Weights of a small contrastive audio-text model.
Data: trained on chords played on synthesised instruments, 52083 training examples.
Rows from block 11 of the audio encoder of a small contrastive audio-text model, named by matrix and row number. Rows with one number within an expert belong to one neuron, the router's apart. Each number is 128 + 32 x the weight over its row's rms, rounded and kept within 0 to 255. All counts start at 0. Numbers have three digits each.
Before each expert's rows are labels from the 100 clips, of 14976, where the router gives the expert most weight on average: "responds to" is what is common among them. Only what is clearly more common there than usual is listed. The data: chords played on synthesised instruments. In brackets: how many of the 100, against the usual share in percent.
# router: router (encoder.blocks.11.mlp.router.weight, 8x160, trained with AdamW), inputs 0-79
# gate: expert gate (encoder.blocks.11.mlp.gate, 8x32x160), inputs 0-79
# up: expert up (encoder.blocks.11.mlp.up, 8x32x160), inputs 0-79
# down: expert down (encoder.blocks.11.mlp.down, 8x160x32, transposed), outputs 0-79

# expert 3
responds to: arpeggio (87 vs 50.4); the note B (67 vs 30.3); the note A (64 vs 29.9); thin (high-pass) (51 vs 12.7)
router.3:139077184090162165089169120138075121162116106158074113176100155193158112114143168157137169129073146182095161152100070095152165143095202160195142114075148072097154161116157124158142164132174061136132167136085131098138124125088143124126139111
gate.5:099123111150168118162102179129173083169173089109105131162139134134155137101079150072160177090115119137132103077123126133147135108165076087109072140109134142101123150099146109122138099089106114140088112117122113165094112168086126137148122163
up.5:029113077123138124156090153152142127116151103161095108183119133127139149101105132100134187130115124122160111078148125164121170094189126122155062097135130111138120152076160141122128065110114141118134135131069070192125139192082098127140163146
down.5:081169140141126102124125163139120123126079124176169140164175135126064120076049141162150170153167179105120126088133130103086127101088080134122152058157113131201178134111163127155130095127165129141153124099148118101141107161158167112114121076
gate.6:141107153199165128118124161140142116150133141143109133145119107178118142072133105103105122121084119145151086132134164131191125129079119157122132179081120073038089136134168160136203112112100080124124111151108148168163140096141113163113087091
up.6:129129102145179133127163133133123116163108150138154135103161114170145144086114108131138126083081122122124083101086136168184095079067211181148119111090209098122112145132117164150135196157121081100122106155103169188113150172133125176139093142
down.6:120117107119166099161158133191054141090131109113138088088166178102139149118145125152119128132108106134185153098095133143085152105103184171161087139132130067087101152116094151106099174137146173154153121113197160165141104175134139145086140121
gate.7:108128139103125075123147170140152118203135083127097125094125143126185078093068177160147138135114078130137142065097084076158119146173149111170140137113110200111123129149125187135149121151108096093136097125140137089122135172157173129114121165
up.7:120182129130086126118136145156129090189124169143059121071118110132144198138146181107134122085098161101099106179088108135107110100110109137138165139120110085090104127038200119159122119099119071160108133147099157095163202139140134133159097150
down.7:018150102128157118098089160135110175166094155144084130108098105099115105150168226150125169145106129086154172079074173094118128090154143125143103099158121091116127154136098090154145111127165095137143139125129082099164162161098099123107160201
gate.8:187150108196140115138099130150172140084085079127145111158112113117169133099192132101120133143120137144086126178098141100053134126125107115182159170090117123138155067119172165173110129121140086061087134152175142102144144149106089149069152124
up.8:103094140118128158124124214121081192171125122098132140168117166142138156134073043114130111111147131102128115057101137069151120145138119144159210121120072137114119188133146171140143128071137131168170160151135113149175125093108097088162150156
down.8:142169158137073082103064109106107142128100125126109149075104126147159080102063138124120090079135135114087130128161160173082093113141133138151156071149126169146134134089172126150114127097158075099146143120093214137203190073046130108175120139
gate.9:035126139111160107157164147184186095077166114136133105115143123132151103099145139055101178156076167123102140166082098147118101096182114128158166128134115094100153154085110153147156118119103091152150127126115098128156096121124107148114135174
up.9:168134106215150102162063125123098128151148150104101091149170144123142183123170071132139158100199130143085101106102148155109109061140132095171138103133124136115117050143113108136132157104114106180077164164140107125129119168151149111156157161
down.9:174144124117072156159141143129150065092147132164101173080121132127099115161117105192148177087155145141151069089126131080125133145052115149106152148122114073102104121128128137097121083093141128153135130150214135083135102076091088180130125113
gate.10:139119134200137110157125168183150172181225147184099150073052112162127140125164121098141107101094098140113086129149132173127122116101106126130118121102110107124129144095128155133115085135150074127148192103119105136128176210182080099126129125
up.10:194157120079094153110116172113101055093073117114155136114149151186142115133132134108095138154135110153152094106105153105100141212099180135130141051143110110106155161151143147116179082142161130107086094110159165089165139103094186169142147143
down.10:122125126100133091113134156128169119126150053160127164098125143121112091099179140164134124154107096122127136111080099121095123099163170125135148111183103144130096111153136109161112192123122127128168130109105098129123187126153160125106121122
gate.11:102190177144158156098098139148177178116132125142115155173164089140109098109114099169131111121107112153126195139138112186151121115107149111161183126116131132122124104140103153117085138139109052119116120099145103151086078098072135114134094151
up.11:122140176161160130121116099159064081067077107185151126177100103116115104131081131159100148155114057069102166100123124125115171128113101192103083198125118148036095105160118164148133118117091098190168129139102091145142143163228141101120106107
down.11:158131172141104131160188197099104077114072146147162173089153161167107123155132087144152118170132151148132127096116096143110195102127112162080198112139148133113094163072167140106088177159073143095131165139151101161142161126128151080084132107
gate.12:115068106092082072146078116142129098069129138135114138112168130149121077089133107211161108090101142151122128173115098155181139109097137103155148064107160073075116146096095179157108135135136118125147115139137133101086088124147146109121112133
up.12:126146133103091107092167190175109129094057147130173161112144067159104112096090182159150116085089140133149148119092145182085116142146066149134143119136099173119144129099174151158165144123144078105168160124140111087147149115194158140119090117
down.12:104156116106145151172177172160122086174153087094085111156139142106128166130121115099124157091121139138139124179134146144091145128164094151045148084116116084146139146146198128149178058156134177108134119121154154162138172103218158127100137100
gate.13:157067181125168091142107103145138066151146104121139165116134095101123106095100153117128176082104107128139148078167188105110204080116055153140141188143094122216116102132095189157127155126142185138121115127143117133094105142159146123147119140
up.13:145146094093143155161118146116106099169111189081154132099100109105133115114068164126163192167124080127117066093117182172146116142152070141120092053090089163157121154142157141171131111132174161151094122156111146104152130208114123135181129174
down.13:109123137143166148148114104148105085131178164123144082076110152152169148145111096118107079088142130130143138099132169152124107117159156136138100092086179086118154105118196172207105149151127082137165118158144154155195085085181146129064130154
gate.14:127138116026081156152103182199135112136209150111144109111149167177147074163119122149112087185090147114131134173116097141138177128160161099089122177071139163100120168090097124127137151118118120141111115097163099130100137110137149107147143134
up.14:131125124109098138149066136186128194149100141104108104129113113122183130130110106205147176108097123083191135102123102138146155095117156074107090105084102137071139145053168160107114107121143079156146149095137111106120100108113122141180164194
down.14:163114126130142146135161110203111149118157176139174156079119149114190120123156084156089086084107133103082146161076115142109144121133112149149148128146085127091102171147096192166089128126091089165169084115111182063169096195090185142112110134
gate.15:179177144186149087140153123151143044130185153161135110140170197148128147210109165160147126108089175139136133168122105147148121121106220131102125131179115142121127145140099128127127077142164129205163136160104097089094068039058107127134134087
up.15:117156104123091131146135157145178138081174113149162164130132146155150099189088135106168138141097186106129122109115136112136123159114113115160137131146103150137158163119137154138125112140099137187102112111126078164093094126096156109142115131
down.15:081147103143095156147128128082108143242125148048168140102127148087137133126193101151148138131117148153122092191142102127125139073182093107106126141151052175107104112103123110105160147136161114131118136138133171095113089132167108168191134131
gate.16:101104084140108113124137122188078064083095099145110120125090139126173145092217122107092161104057113154107129130134123169112141094173110111134119103111168121120138118094163171164160102104123133094107137168117097172184142148103097111168145190
up.16:154119081097080091111106158120083174153145175142110095124119135149158081133152065081136132112156113126128084101125123093120121105118098127092074148132113114136141146148134105134110127114167109157110139105141127155150086194141145147111091171
down.16:145122082135126168118122160138111138126164195187158124143096128143152120117142092162083152124105122131100141169137126255149146097182092157148040112128077065152148127150095114134116143117172083168149102135151126128115129061063150100174154157

# expert 4
responds to: arpeggio (81 vs 50.4); the note A (74 vs 29.9); marimba-like (46 vs 8.5)
router.4:139091143139165122098126160141179071115147049129122172092139114166151127146121137119087183138132124116132139141179068147172100127137131120145164179142139079105103138041095216111117109128138112131116146116125121170118099183119170194103192090
gate.5:135144107084132105101174195149145102096125109192146164092121118101139096111143255095149144137116121114119151052132126107080142107139060141166075144120097158109129201101116150109145139150089140142146107156160090166125132143108214136098111129
up.5:116128150188110166158106069117117138158144137068107093162130139139107135153094000169107118110122153145132093229141117147190114135113191129100201108130167095152118070171145102146126129099159107122113146112096170113151116117140050113138135125
down.5:126112168142116130093142155164151107175179101076153179118166103124135164142108158135124177126120173134132122121111144082097150173101143097137123101113109087154164136097136118146152084114143127069122165124130105059124100067114141143104143107
gate.6:101174105135141099196148117134080159146056203153119135131137107146139150101164117083127154170082100140183110160112132167179110155113032117084106160120163115092101130107091104146171127132104116123136160144114129122098156121150113135138132106
up.6:181107175202137177062174174155123109127170118105095108159118142092084137105072130108155113127162151092091072075129097106103151104119154122157147089110102177133115113121095095135080085121131120159136114122157109072093105164126132095126123077
down.6:169108125179157172212132139111083127125126149099106141129097119110154147133163084088149108117147124123096136129155189116105104139157145099093133125152109122117152125101170125148106125147105126168142124155133123134171187044142172124095144150
gate.7:161153168187149102088150142169155140124140130103118103159168156148148147144050094153118166146065107124117174103137121131066148090170134115111118134138048159123125144139112155196194116095168084172139117164079059121160109132070080127109174074
up.7:170165149171153120095156156123102177171087113096153099140157130167137149126085122093138175135084121144145147125116132165107145089197151116061151187120067172114115120154113118179132145113176093172118125143132111108143057116089089163142167102
down.7:057100158112110142155105087121118175112088094049115154154143136105098125110142102145093135081119149152145149198123132137153165113140097119133111123092186109134113073138131113135109144105114145126088092140127147163117082089136135079109139167
gate.8:151143093169153135159142140115162131092052125109121124130115147167146098126086134169161158109089152088118084134126110123174131138158204123153131161175132110114143071105108147077120168136115114115143158119152119093070077087089128156156142127
up.8:205116126115107096152165166117183164083085123113120172107078154129139134131108120082168145107086187088080059105172089156087116118130158161125190151187117168106134132122144142122129166078112126127158139109157107125097071088042089180151149090
down.8:118141074085073076181134159124118089140086144156166152127114144144137072143110124065120132110185062135139043054133163095132139118125112139133064116131112114105128123129090145162133146130163075092126117120135120154173116175200169174170128163
gate.9:180130104118087114184085118141122082073126116137120089129088158127133084159148102153185163118141147127153064111153126115141151178149128149186105117115117133083119121151075120155119078171136185092135179093168126082082110120187122119154097095
up.9:197105122112121123128111087092143095080083082174098132156092131125141092130123073138173166159157099132136101102158128174125103146132116102176068118103124154116101101100110153120101102155143203049094156142117132136082113154159146135144107113
down.9:093143104133149119148156131086067129138127133109201096057071176153156136161149069142067136143095146206166119183148151118204092110109110068127164097077141173150155103174153181083141119195127137085114106156117117135076110121130070138186147104
gate.10:137150166222175195165143120176145110134163114095125143129123133145131102161138143113156150112115125164130137217118169095219145162104170110121185141106135090168135124125127145150176040119087157114084106095081117126117122131141095111110140138
up.10:153105160047071098088146141131119152087059149170163128142105092130105083100115178104157129149114082115120146062138109140146110123104036117130123140134170134134120143121170135096158139152187109140102119109143108185136094102172127135112106126
down.10:131130144164126111129154165097206114204134115059173140165132134124133158150169035138086111133100176158106156174119131072137120155188139100131175169120106124118137136115142072107176134120104134082132124142132131100100163043136098118098145143
gate.11:153137099142147100135137068121143091118079103145105093149158138151128060068102086081156151141072102132160194133128126137139138121120142113191179134162123046130137105145105150152147098121116221055152151126128130149123114143147165124106089183
up.11:134095086080133093147126057127112129083116068125105134126105149124126168167128049132147114107118135192118101129133108089183156142142095106138122111109129088169129109146154116129161097109159132152142144123152150181136122152119137133072147105
down.11:101122140142170140104105098141109203134109128131182119060095144082138163132153052086149109101150159172132111170134103096149084092094150159130090123136153165130113130126121148111138135126092162101116155108114144143124150116072111100074114104
gate.12:143189155111110115163129142071218075171123108160064120138109117117116113130080164129139187133163115136160139104179110209144132153173078105135146080055173097147147126107136083133127133128121120140067112157071101155111159159090160091111099079
up.12:210102093102090132158146115098123194090171143092161144194096154131136146125164046131135115126132161132118104237130138072159135074102182134141073160135140139120169130133120132098102116137150198119129145123142149113140068119153107154142107137
down.12:111155126092134171101134113147084091156075126127166128104107155134126139144157154130121141068126136133091115167153128212148125117140122182090103102117110169147142121123120163152108183123087118124106098125127122185181106089118158143130129098
gate.13:176143129146163116104136137138122222217110133157128121063112127122115143128068202103106100093147151104200131139164141149122148128128184118140154169142073090121160151143076086143168113098116093125080141126085135161160155111098150102093144109
up.13:046114114103112148124106169134127108069153104153103112168081111143129106134144113129119154140107095094137120059083128046159087160109088156091092209116117132054101113148162143127146109126127106163155121137149074152129144099152122147115104177
down.13:171095113046109133131143141116097160127157137108137154106132178105134121155181176192129110154116113152205128124109133121157159061166215109044119179120123170131101119142091097119149117123120152158135115177063124106094122140138092126110155138
gate.14:134138136125154145113137205155151143126183140078130131121117133155121137093196187131150126110078177114068131074099088106123142128122171140144182104151109099152131105113099102156211074150140133133143152142098128060101108104167089137130146127
up.14:119116123148143124102131066154109134088009099114125131162145139096163131104068033045126153121175118134161083132142148127123112143136118106126104135084195166145139155093176148115088177114162159125092096132122144223118088187110149124111187122
down.14:137174133148089176139160118160111207114170112110147179141123136133128132159050140163174120156125138100095144156153071155186110151121158168113168105112114126166146092135127165103128160096131150175140125123115148113100138077086159138099150068
gate.15:103096130111114164142153158101140122056150115159125158155174116117114162131133096074107167125138122123061079055100116041114115131133162126156152132126110165097131126118130146154087146105097144144169117120126095088105167123065143147108118116
up.15:104188124134108092119147104144122152145049103121127131070134135164143143135186146166133167171134168112173097207106144175110109157133116125084134131112172139120118085124151108151152132153109147097106154111158146145141149111188137109134127107
down.15:161065115072105124136103149170122138214161081061149163081149143127130157136055102132147149121153149113158081181142136130108143117102128080102161123099194091159121120144121107135098145152145157128142164151167142130144146104139103130092107106
gate.16:112118149089113059150205191121172103164076112116100152073124148147054108123120091137174132135101134115161170204144117144156123087128136102142073173104136142156135161134140140087153156122120118113158112064114117207076149133090158094129149120
up.16:160102152155089157116094149126106156092100156116106168159200093114157160151174067120101118140186127158099107144115168159111101159095103143178155150122122130084136086116101138129120110122136118109112132119149115101176106102172125137159075121
down.16:141102117101105135169124151096091140140124088087076118139107152128120165166136136074094163194123166173213148202141142128187110105165167130118097189121066156158158166144103084070150143109148118163095112113108142147098136151069156120156186137

# expert 1
responds to: arpeggio (88 vs 50.4); root: G# (35 vs 8.1)
router.1:110141088173038138088109072117064147129169132167158134118089086096132127165115143171168105090190103097090137124131119096093098095162092053138133103099118164146115156157146147095091158124169142179083078137169166101200108123106130123129118171
gate.5:147132108142149061117132099158155114216051188120138121106131120105151192117150153150076115127110124123129134136129117136105119098115138136155100134131132177114155098138141166144159154132193103126106148139110132185116141156168110132134142102
up.5:086149129108101080127153179114142219162142143133145137158132143135075134114085225096119126189116144125178153170141095081115090131109129125072159147112134144125147135169126086124161111152089200163111102145100112142128160123121133073144112111
down.5:131156117146105106152083124121130193149084135102120145106136128158135113061096153126116095102144090107109129149153134126094114152139127180177158114162091172126105135135125151161139196119117116118153145136128107128101124155048167142120126128
gate.6:150111101117104094122187193094165132169148115137104145069094104119069110118092120091127120120148179161198110098182088070156106168135118143089169102149111115123155160072135065102151117155113150110154110131089159106110182118127127134136126094
up.6:128131078102134145101140071151083160104014077130158099096132159141157116104132173137087158143089130116102188227169117157139165122124165156121117115168131124083156123128126148087093135162127157136156116149120162165146106142101154126117136075
down.6:176150086158136124141154172146110144102131104152146136146096103169186172079175095105124149087128097155114102134158136137090118217117104114137109156144097155138178135074133112150123147107165118063099119126171169136193111089153103168131174160
gate.7:151106122148127146159122125085182128068038170139136139093155110149138118133098154094106094109099115189130141098127117118127111064174178110147138127139127171045145105088166145142138091128170153074177134110162089134086197142182142097106109123
up.7:129161131149112104124107137186099203114116102122141154118084125099092183109114198110136113071121104116098138199135098140132164116124101136105073125135189142137103109155124083114132113116065082140098126174107155133153126127154115109121162166
down.7:148127121142068160085151143061184121130133125191189107108186115187141113117134145050117089106111092146114108126167117121106069141118124162206138136111109131087132119098124117170071170154136060127102152108107165109126174216123126138128088140
gate.8:140092144101148137143128115160161138145156095076184139173184130141124168046132149132109104157121122161188150180104098085119129092117099137073115204175158122112142200110144185143128141086107134133114126138102087154120121119130110155105147164
up.8:036104112126139104147101090129132153155178085107092153170137173116121191106136137165130088133144145129122168111146147126116169119164106131116097175158094109143163128141137128124137139162164108149147136116140135150129131108113138096141111123
down.8:150146149115087168133115198105123170144109159105125143139139098151130108114182013076120171161139080154181092099183186111108132117100121126120130099130085151134113142152106141115158119131100108129057108088160134175146097169122154139152122117
gate.9:060135116169087127103117148118096180094126092095135129090154105135120154139122239114141096120094107165142130143120129157138135139105086129135142126140140090117147130038204121134170106113104102078124158096117111131144151213201090113066103118
up.9:026128097120148122151152152172167156145139159132157126069153141128142126105102124112113082140132121136119085102131134127113094122126149130109201108107142055130133183130077185183142151112113170092092135121154153147155076073120109154145107141
down.9:077208119108107152096123124109068109172150145094094150122133132103132113158128175161083144116091007097091156126094114173084164112127141128122188089132095120102110075066162142164113148124121125091126104177145132140183187125152161121102105079
gate.10:179167172110134101109153159178181186141079131133102118099133133180157172101161167101140170118104096117154121097147123094146151151152158140093154135132191102131161119132082095147131124145093106124082099102123158104102138153161127096138094051
up.10:147115163089089144130164154091124087122097053090114166129151091128097166143194120109150129154137146167144187166169113171128086155153103120075144121111124106150139132110119072103140138127144137120127082133121095081148126102141113123160123156
down.10:163150146160195120135126089152131145110126144154062104158124076085152168115163074123131095141165116111174198136162135160150105135135151092152067144088095116124139112121051103134183070095114190126121097156067137177155128158109139141149124137
gate.11:120158140146119124151135155148137098150148059072147165122083166125122132155170076071088156077156147139111095098151132163131148157116151139133134099137131125156116129132190123160118130127076066161167150120141085082130190094190160091125099139
up.11:111136169142133150105095172102095149111126142141145122111154121167083079206131119040126168121109126118148101123122195173129077118135150105155122095109162127109107094139129108147124124106125085125061147118182151132162128102076108123089091165
down.11:129124124131151128136170148162150172147116067056174122143146109129186176115183120081111108156101082130076099130105096140112118139134181146182139065114111088131132207082117124146124139156082082131082129122139135139112149172087121116087104167
gate.12:168137121122098144132124160119199110108078130130128132161198123133196129145099126105189111109107109136186164129095155232107105112161139109118159148111090088113179154112082125128133176144146104132084134144149156122094172125150125155041140134
up.12:101156158140138116149097170144141128125253166092120122185149125145082109121108133143108108166170131111122169133101094049146085082132206110156105129139124162125124107086112098147139092130108148176095086147082122125094112137128105126147149174
down.12:161151138096130104153153134085125182110109130126196154157083149115151125087090163110159070117150123124103068055143108057077088166153118117149083131087109183142112095118107113099087152148119169130138132127139102114127159187110128145137154170
gate.13:119136200076081120154116112109157111154186139147108151118156163122076100196108193162147118149101136132174146148153118223182118080094096073072129120130148124136141085123149117085144103161140141159148121129113138150101136120154176094127124108
up.13:148151106197151150130174134133139143176135135143183093141135101109121125104162178114106106154119103168097146185111122150093104147093138152171146191170074129111125153157103144152172101118123109166107075114141129114122122112153142140102142083
down.13:210097143161155146131132164110090125076158163128124143129129115120162127183073135182138119090133113137125072124140169155149093142098178090106081124110136165156123189102123166127159119134148105145103093128182104082093100103062068156105105091
gate.14:076116094170160139152143118114136159079126159084124144150139138091135110113161131123122092085075149136111129236120131101143127153075066142077168116122114101116157106136128136108152137097159146127124111128141151174105105098177106115111106064
up.14:182125144145109076106103108120098123094197180121159143113079120133066174196094109053119070118153178140145120091155139151166106140103138148158076144094145118065116092117161113089139106113178076175158157139121134086169140063116112106127118132
down.14:096163118133143124108131161136156123058097115161105134107135124090108089131135220205164119117096119128142185125116133095069079153197043141137137191108134101050133109052166169110134077130133072130161172152100124180122176080135153131070095098
gate.15:096160139149156128102125153158129155190134162099119138100128111145156198110080214114131115136128082109106105054133144112106117176108160101109173176149071119097088124090169149131165169116083057117148157138135097072147163133123140142114087100
up.15:191123149072157106125135137083194054147140139179117119139154132145080110134129078090102120115141131161096124092125142158146109102099138083171137130177125116130104146093153162149102102130136081115118116146077134101106134162108146078148121094
down.15:120108144203105139121103145155091197219213102086139162169151127114180211123107121135119119170141113133074149163135091131109131119129205121106131102188125103172137131141151114106151124106134130133118136113155109109128141073101078147130140120
gate.16:128103127070145159131162109149160129154157132124118122146143191091147172099101104147124107095090119119157095111131105124192130133146091113053140149096142110118124121179090155122130146159122178084171122109165084111149103202110119146163145170
up.16:136141133110110167088100152150125174168163107090126150171151126113174128110151124149081101167126127097126139063134102184150115103154162145076217094093170144121106146127110166118116160131068189105138103138168111118116154136094114117160141178
down.16:143139115151142050119136113146110183114143179137138157072108107125114103161140204126111099083151119138108113131095146234045151106179142124104086140159111106094126160073068120168107140092116069141128122127051133156160110151152121091084106137

# expert 7
responds to: the note A (97 vs 29.9); the note D (68 vs 29.6); root: D (58 vs 8.3); organ-like (32 vs 8.6)
router.7:099090144149095169122184157141107095127126094094085130121132142127173130107093098203099167131061125114066148089086113128116115158120157173110153109164136134080154076053081162162117101196149132138132103133101165123187134115156132137089109118
gate.5:078115140148127131126102151132099133255173130123110130126151141128074182073095142133118073146147130103132124199106098165162158096110184108096137142114150103127106076155107126148157114161165118117170127131119136144114108117183170084115114091
up.5:153127144117094162128145179150154136172189143130170159107162120113156098113098171112146136146112188130192158042120131158111099100186185118118131134143132101143152189109098102130141179137089129160147151151084108108109055145100140168137131170
down.5:138144147115106122146137114092144098090157123137102135134181066149126137097052155105140189085098131151153088090148182091140132121121150076185141138147140107150130121118152157158115116087178129089097123120162094037113092174134090101124116150
gate.6:185151099153151107139161086179096106114171081189107111098143122143138168110148110128110101085143115147120108145139077244130194142142105133151113161176084113108147142096118129167125128100088116115148149102103148109135160128147146127171159089
up.6:117119134057067198143138182117110138125145123113165151129038133088112143135178170125100202158127166134116116079098111147115140143121157166119087129068142129083124133095153147076135102140109172127118134146151104103170182117115117120135141109
down.6:132093174108175142116155131103091177110182106118141132114132089138133105146130152138106150096121105181170093136178168166168160112143104122133093130105145092135145128175146114176114114114179134151174110100166114115112101172105061105090137078
gate.7:163090159127174111133106131168127152199114110102146118104152138114143154115197111056108136200086152149102147164093118086133110093126137098140144136098106148134117103121084177171139116134064178117112185127119140113146130113116114141117115121
up.7:137093159186158177092129157192124178191148103145161160101121121116161147107184151103118124150088111132087190172117093130102138104175136106107136157118101181105118145078145175129125131137063157107143159170093117132145156119083090141172129106
down.7:064122146135101110120108149118114160101119116123168177165123146095120073122124140129120136119114088131107129094115165169083168103135079099111187110122102154134101142126144157168131122112126081166123083153165103087083114120113087142168134080
gate.8:103118152120128140132118123126135104104046115097100141143069150098106146138166052078142144129102162117177133175190109137199183091151134122154132089097136124125113154116159142090163088126122144155089133088135120169098070116090106079118140133
up.8:067070159127087058150176139153080115096153133143097159109082149128085131148075154132124131088169151156122087133110101149119078088097152126122123109107160160122141158137106130104094123128153156170090073153137142121125165178082120098144171138
down.8:081133113110132119109175131094113160179070111138189124098171116135117067159119165080136119149121125129100190080112077167103154099137126101141102091120129144137151152110114138127147152161088146100125113153106154125099168154103186143111126123
gate.9:153091130135089094059172166162111093097129132198157149144157107161106088110049163048144143148113127156100152065098186126119154149077191114123160076088160130095142116110138151130137106134084113119113140141122053157162162149140159144111133106
up.9:121145187050134122120163094078159068086083142168114143151147107107102172155125122123116102117099123116146135074135163054131145137115156128183135111136178111111093090052149113135134154139123169099150151133092113124135152128124143077102097129
down.9:165127133204192116116110094089161150149037143146116107175164094081137141098172122093138134150115093108060151112194124188047099107137126099164109160139079147165163092150095136107142090116152129127119102138125153195115180152066127121141166126
gate.10:040157129144119144155105143136148146150053165115152134155136179141116135158156086190177097148112118090098169081117131145179107096132221171115105137132125068099128101145117148165105146139113124061162154090106104158111106126075135142120148163
up.10:112155168054115147119104185132133151135097127148137131164166142156085154165111088175121127159098130110164116153125117202179137134140130095094084190136136137120129097120128121135111146132157167094135146114106131156078135104107133111110130109
down.10:191086171116117095129082150169127122124122118120100128218179126063096151123144120133138127160145101137159124138098133189066167094116107112168152100096130154145105147120105174155047146139084121138109115069099142203132086139124163138125109086
gate.11:184109158129111108130098095101161148020139115109140145159139108128100179152144007110124130143121110103102135143137130065165131115108132129168081129120176117087100080182167155133101097112150149117163160099103092152122155157110111104136136135
up.11:063121122064131125141155099129105094165113133105157159071152120133116175180155154164165144091110161113179106113154159110173124129150104151070140108123152114115163123129128139128169133126127161112110138113098162111123094102137114157178096102
down.11:125111135169144122120110145164096090159138087092150145136083173180095120102153074160129058073116125133140127115082159089171136122100123110083098133170141172118092121153130156114122131132109109105196117140118114098110129094166163146188138193
gate.12:130127167108131076105128092150118137117128134116137094141150152118146149131143228060080135135113115159151139180100120116113140128148158119103163109159137134098122065146144140118135160124149142112134108125086121179115149120125143126122138013
up.12:073171145126104063112103144146199164206191145135132115175225118145170128113158123080105135132152117122116141150157100128114141126138118073092184065082113149078156080130130146151151146132115140106097131099101115200103116185152164117100131074
down.12:128116148119138089145149158122115139089107119146109126087119145116082137141076074176149089113138156112112124063148087139145161140099165135105131064114125161111092162144175146110124198156098134131167111115155107102136143118095181134133165182
gate.13:126128093082098134158121114123146164090142102100091132169089166186075093173137098194104083129096162162152187191108084161190120118120187139149128115164142120123128125128108111121141139139097178148218125115125113112079108103103140129102124157
up.13:178150064092144171122162134054183115121166140131124084191124137121127130130082129161140121146142129153143154107140107197176112070158112176171090097158152143108144136088158132126088170123153119121173116159103112132160117140076132108148100193
down.13:142124154154086156137148151112171138183102166076095187106135103070142139071144137126132098110126138157143111088107170096146178122197124126102206134130173096136125130100219172119163172112129081088110148104131073141136169088169092139094112097
gate.14:127179115126175116163123186082136108120159194163148118143159167123150093127077125179133107119090143154120129107122117204136090069142164110144170122124128108149155147186089154117142090141150170112101080158106120102101057173165145080155133145
up.14:111116153162126190077139106162140096189139108164127103080137100119092128151104198141119109120144103121104170136088157087098111138108155095140170104083110108098083147119085144124155124161096141132111128127180116121116118115103104116067074105
down.14:133119110130139136063148118123117128127155104168116104121172088175135104134063165133129144127123100155112121082132151128190129104129116152126079098176152054167156139147126132143149060100201144131133088066163127151109090100107060076138115071
gate.15:090092119079132105120120186099165058180188138139126116088144123116060111098088170066146150157087133155144154200123156177158160081124094133126139093135171147134122122135142138110160105161148162115146134138130099180104142119127189102090101117
up.15:152140168134136178099184155096095116107075159171097087145058158119155136120112121175139126138149131094140142042165128079132164120148162176119154189154109124157093155111105129108147143091090124112118133117087116172163110166127117114180161116
down.15:157090170152170120086143169140183024117196121096123157125150067093099146154097130147134167139095167170108116129111102118018106174209089120155116146125124176134107147087163137141141128112085089089125126132123098148106168082070088095125122124
gate.16:103158138110129098126139130162186103102092082177097143076081165112121105084117143189121126111118132111146133127169102179137141083208101136075161124132133090154139160116123107139108126149158176141211163096093128179121142173105170095161155127
up.16:137094151179145122105102133162112180125164142118097129112171106149126130121093121124102136097128116132106151162110138117088133160079114142122100107088092070150108122161157149116176101100109136112082087121110159161177114056202119156145100112
down.16:118129080096137077133142111151138121180164113104115070124179140200123113144079120064170141090141156130118168105093137125132120126119091131111092102127117053132149092159123125145161066130156179124127155102191120127162174112161126148124141160